A small image classifier, trained from scratch.
Model: 14.6M parameters, norm batchnorm, activation relu.
Training: muon at rate 0.033, 10200 steps.
Data: trained on made-up road signs on poles, 245000 training examples.
Rows from block 3 of a small image classifier, named by matrix and row number. Rows with one number belong to one channel. Each number is 128 + 24 x the weight over its row's rms, rounded and kept within 0 to 255. All counts start at 0.
After each channel's rows are labels from the 100 images, of 14976, where the channel reaches its highest value: "colour at peak" is the nearest of a few named colours to the mean colour under the peak. Only what is clearly more common there than usual is listed. The data: made-up road signs on poles. In brackets: how many of the 100, against the usual share in percent.
# convs1: 3x3 conv (model.blocks.3.convs.1.weight, 48x48x3x3, each kernel summed), inputs 0-47
# convs2: expand pointwise conv (model.blocks.3.convs.2.weight, 192x48x1x1, transposed), outputs 0-95

convs1.32 [ 93 162 151 118  85 141  69  92 120 107 133 107 148  92 135 151 131 123 108 162 118 118 115  86 134 117 133 116 132 128  89 153 126 127 101 135 159 123 162 156 131 105  85 134 141  86 109 126]
convs2.32 [134 151 176  94 141 114 118 142 125 107 124 106 130  79 108  88 132 131 150 176 158 192 135 120 128 114 120 132  89 175 120 140 119 124 128 118 132 139 108 112 129 140 146 145 108 156 123 103 155 202 119 146 121 167 115 163 148 151 161 130 163 113 142 107 119 133 130 141 146 135 108 126 159 107 135 110 100 147 120 100 128 146 137 153 113 131 152 155 135 120 120 138 145  98 145 149]
colour at peak: pink (29 vs 6.5)

convs1.8 [142 109 105 117  75 157 103 119 143 168 119 108 131 105  87 145 117 101  90 135  82  88 137 137 136 124 107  90 124 113 103 147 122 106 113 133  98 104  79 136 112 126  80 126 127 118 107 138]
convs2.8 [129 118 162 176 117 140 180 116 152 110 158 113 134 154 103 134 137 142 117 144 147 146 149 120 141 103  90 131 122 103 129 104 140 102 129 123 179 124 162  96  92 116 126 145 106  85 109 133 114 134  82 166 130 136 129 146 102 150 177 127 171  43 137 127 128 112 111 104 120 119 129  95 144 112 134  89 131 106 122 159  97 102 110  91 104 144 121  78 137 122 154 148 111 141 120  94]
colour at peak: white (45 vs 2.3)

convs1.21 [115  96 100 142  86 157  89 104 148 135 111 100  93  91  85  81 128 107  92 153 146 116 153 104 135 142 111 121 115 126 122 125 109 121 128 130 132  77 124 128  96 110 127 116 134 113 116  76]
convs2.21 [153 116 145 137 130  83 105 116 137 140 174  94 151 170  85 127 135  99 162 116 119 138 164 150 132 147 109 108 123 136 185 136 120 121 141 128  80 108 111 129 125 138 118  78 142 140 116 156 131 148 109 168 116 156 114 152  98 116 138 130 124  98 166 156 101 125 149 100 101 137 148 108 131 102 114 137 143 160 105 121 143 107 141 161 118 122 119 120 153 160  97 135 139 112 135 138]
colour at peak: black (38 vs 13.9)

convs1.29 [118 113 144 154 102 136  94 122 109 118 176 110 120 106 123 103 106  70 108 134 165 109 139 152 101 142 122 120 123 131 112 105 135 129  90 133 143 132 117 119 181  82 121  98 133 123  71 113]
convs2.29 [141  97 122 166 172 130 116 122 138 121 156 146 131 154 146 125 106 123  97 114  81 123 109 106  93  79 143 161 143  83 107  92 168 111 133 157 191 121  91 121 108 137 103 139 153  82 122 144 136  93 110 165 120 108 124 123 116 143 176 128 193 168 148 146 150  82 133 108  97 114 181 105  95 112 108 174 107  99 126 134 118  87 122 139 153  81 139 120 127 138 128 158 134 190 132  77]
colour at peak: white (35 vs 2.3)

convs1.26 [ 98 103  79 142  71 131 126 103 143 110 123  83 115 145 104 128 100 138  92 124  96 124 100 113 131  99 127  76  98 123 120 110 146 104  73 130 115 118 126 146 117 114 118 119 115 137  86 128]
convs2.26 [119 108 112 117 141  85 128 126  87 123 131 151  78 119 136  87  55 155 111 138  79  90 110  94 142 121  59 125 172  97  97 116 120 102 142 133 129 123 188 134 145 122 178 171 144 133 145  90 117 142 175 132 136  92 133 132 119  72 105 130  98 136 100 117 146 144 128 145 167 132  99 164 109 136 154 169 145 128  99 151 149 163 117 109 129 149 140 145 125 137 164 144 110 119 113 165]
colour at peak: blue (41 vs 2.5)

convs1.22 [ 99  81  87 147  95 117 144 106  89 118 110 117 113 120 115 125 144 112  75 144 113  97 159 110 127 122  92  82 147 116 118 142 107 106 158 104 159 109 106 155 140 129 147  96 103 145 132 152]
convs2.22 [124 138  89 139 119  80 147  86  74  99 134 138  94 138 153  90 115 138 116 107 135 103 118 109 156 153 120  97 142 107 120 120 112 135 170 162 118 101 166 142 154 161 170 153  90 114 175 137 122 131 131  72 168 121 126 136 150 150  82 126 148 137 101 115 107 151 114 119 130 131  81 145 135 114 126 122 170 159 143 179 132 167 148  98 132 190 120 117 104 144 147 109 108 106 126 134]
colour at peak: green (26 vs 6.9)

convs1.19 [170 107 123 112 109 145 140 141 108  87  91 103 120 122  74 118 126 115 128 128  98 122 121 122 119 117 133  60 107 131 115 139 134  93 113 125 101  98 153 143 136 127  77 107  89  91 112 126]
convs2.19 [137 147 118 106 123 133 100 140 112 112 131 157 137 125 170 164 155 143 147 146 102 106 129 174  95 176 142 156 116 135 132 138 166 184 137  92 121  76 134 149 131 133  88 131 155 155 161 194 130 123 129 122 128  90 154 137  97 136 102 127 131  91 122 141 132 104 134 101 104  95 122 123 129 105 119 160 161 172 104 111 126 131 167 147 106 122 129 119  83 119 141  95 141 126 112 173]
colour at peak: pink (28 vs 6.5)

convs1.11 [146 132 158 142  95 146 105 113  93 127 138  90 130  71 118  96 149 119 117 119 148 139  89 137 140 127  91 110 139 122  94  95  93 140 116 100 148 102 121 111 158 126 108  88  87 117 101 105]
convs2.11 [159 136 138 130 138 109  96 107 163 162 154 111 120 122 130 107 141  89 112 123 119 155 125 154 108 152 148 127  74 140 115 121 169 170 171 124 128 128 107 114 146 117  87  94 165 166 118 174 145 142  95 113  69  80 148 116 123 113 124 129 148 115 140 152 123 142 146  98  94 103  99 106 119 168  54 120 133 152 117  81  87 104 111 154 142 150 145 107  97 117 161  92 118 153 135  95]
colour at peak: blue (37 vs 2.5)

convs1.4 [ 98 149  87 138 121 131 112 100 109 121 143 119 137 107  87 115  69 130 118 119 111 129 135  92 139 124  98 144 165 141 132 122 147  84 137 144  98  97  88 137 162 121 113 176 134 120  85 147]
convs2.4 [125 121  89 155 124 141 119  67 128 120 111 130 113 125 142 151 147 139 157  82  79 110  68  91 106  95 102 100 113 107 130 171  96  89 146 163 120 125 151 130 144  86  99 160 114  79 129 118 164  87 130 135 133 125 132 121 110 158 129 127 169 124 103 175 103 133 155 134 135 112 120 132  86 101 126  96  92 104 132 159 114 137 142  99 112 112 132 117 159 129 123 139 143 164 124 110]
colour at peak: pink (38 vs 6.5)

convs1.5 [145  81 123  86 124 134 150 134 131 111  76 127 141 106 140 132 141 102 114 133 113 124 123  52 116 142 107  72 149  97 125 122 159 124 135 125 118 149  80 125 130 122 104 125 117 113  92 108]
convs2.5 [174 130 128  99 148 132 106 103 128 152 167 136 139 119 153 167 161 139 128 159  81  89 115 117 117 105 106 139  95 122 150 126 165 106 161 137 133 131 104 147 115 195 131 174 130 125 116 153 175 118 102  86 121  83 114  94 115 136 116 125 138 144 149 154 144 135 132  97 151  90 152 156 113 133 111 133 162 138 135 117 109 129 144 119 112 102 108 102  82 167 111 174 147 132 136 117]
colour at peak: pink (36 vs 6.5)

convs1.12 [ 42 109 108 107 127 102 124  96 140 149  93 151 135 174 123 119 131 135  96 127 100 130 110 114 129 154  88 162 123 146  89 129 123 115 110 134 145 104 139 123  83 116 124 140 154 111 131 145]
convs2.12 [167  92 137 111 104 141  81 142 148  88 153 161  98 141 139 167 177 106 110 131  73  94 110 121  92 143 139 123 121 148 167 138 142 121 186 104 129 133 116 132 132 151  87 101 152 161 117 146 145 144 112 146  93 108 136 102  79 147 123 128 155 128 123 145 152 143 128 108  91  72 135 139  99 123 100 170 134 160  72 117 136 104 132 174 119 121 112 148  46 132 125 138 132 153 139  91]
colour at peak: green (26 vs 6.9)

convs1.7 [121 124 167 137 103 109 103 108 169  91 125 121 143 119 124 141 105  83 120 121 120 122 104 124 152 144  61  89 112 127  91 133 149 106 125 136 114 123  84 119  77 110  96 129 131 126  96 138]
convs2.7 [112 145 156 160 112 100 169  89 143 116 135 158  72 145 189 142 112 135 129 129  95 126 113 129 164 150 133 137 140 116 168  79 134 137  89 117 144 128 100 132 111 149 104 112 150 108 159 141 108 156 146 129 140 175 115 139 168 167 111 134 121 135 143  65 111 129 161 130  75 164 130 114  93 155 101 141 106 128 115  95 109  90 134  98 117 156 100 158 149 101 134 109 128 122 117 157]
colour at peak: red (53 vs 1.4)

convs1.23 [111  77 108 170  94 131 115  99 108 107 107  89 141  82 116 149 123 142 148 143  98 118 162  80 119 119 114 114 116 152 144 137 133 147  96 115 123 106 117  90 128 150 142 106  92 101 121 157]
convs2.23 [148 115  76 131  97 146 107 188 120 122 165 162 112 130  94 153 133 163 135 120 127  90 153  86 135 101 141 124 142 123 126 143 137  74 118 121  76 159 167 152 124 111 139 105 149 154 145 100 148 112 164 141 213 126 126 135 131  91 146 129 128 151 154 150 119 127 177 136 162 127 135 130 153 118  98 143 138 122 156 174 105 121 109 130 159 116 139 167 160 149 122 137 125 147 126 139]
colour at peak: red (29 vs 1.4); orange (26 vs 1.5)

convs1.15 [116 121 150 105 101  89 116 144 145 115 146 118 124  81  58 117 104 129 133 145 116  91 127 152 103 107 112  86 143 145  76 134 136  98 115 147  96 136 126 111  87 129 115 114 115 100 119 107]
convs2.15 [152 162 142 182 111 102 114 105 153 158 141  98  82 141 118  95 149  86 137 128 156 144 142 183 149 144 160 101 137 124 115 116 121 140 147 145 140  79 124 125 125 144  91 102 139 184 111 120 149 138 135 125 151  90 137 140 113 114 147 117 111  96 147 105  80 134 117  81 105 124  86 102 121 131 147  94 105 156 102 117 100 134 130 142  67 163 147 119 122 160 100 143 111  90 114 122]
colour at peak: pink (39 vs 6.5); white (29 vs 2.3)

convs1.34 [122 125 116 138  78 114 111  87 137 124 108 105 153 120 108 127 115 100 105 147 132 116 135 101 110 129  77 101 139 101 136 110  98 133  99  81 160 135  85 114 138 106  97 135 160 147  74 128]
convs2.34 [130 144 119 143  91  93 154 111 126 112 135 113 126 121  97 120 140 152  75 135  88 127 127 119 143 119 136 116 152 117 131 121 168 142 144 140 136 139 136 136 145  98 163 144  98 122 164 137  80 111 113 150 151 135 106 158 131 139 160 132 155 126 139 109 139 112 123  91 113 143 128 139 150  67  54 129 111  75 131 144  97 116 161 108 134 146 147 108 144 140 140 152 147 183 128  95]
colour at peak: black (46 vs 13.9)

convs1.30 [139 143 155 106 125 163 104 118 118  97 114 120  73  94 113 152 123 122 129 139 109 120 166  96 154 124 127  67 103 106 153  76 133 109 124 149  93 114 100 140 129 115 106 101 114 140 106 103]
convs2.30 [139 140 145 128 101 160 132 149 127 100 103 112 101  89 173 138 165 162 142 116 106 138 124 119 129 158 109 103 143 134 133 137 110 170 131 129 143 137 105 154 133  89 107 139 145 112 122 142 100 147 113 115  99 135 151 107 122 116 124 127 128 136 107 127 137  97 148 168  89 124 142 168  97 103 145 155 162  98 174 104 126 114  99 126 143  89 127 146  92 154 136 167 134 155 140  89]
colour at peak: black (46 vs 13.9)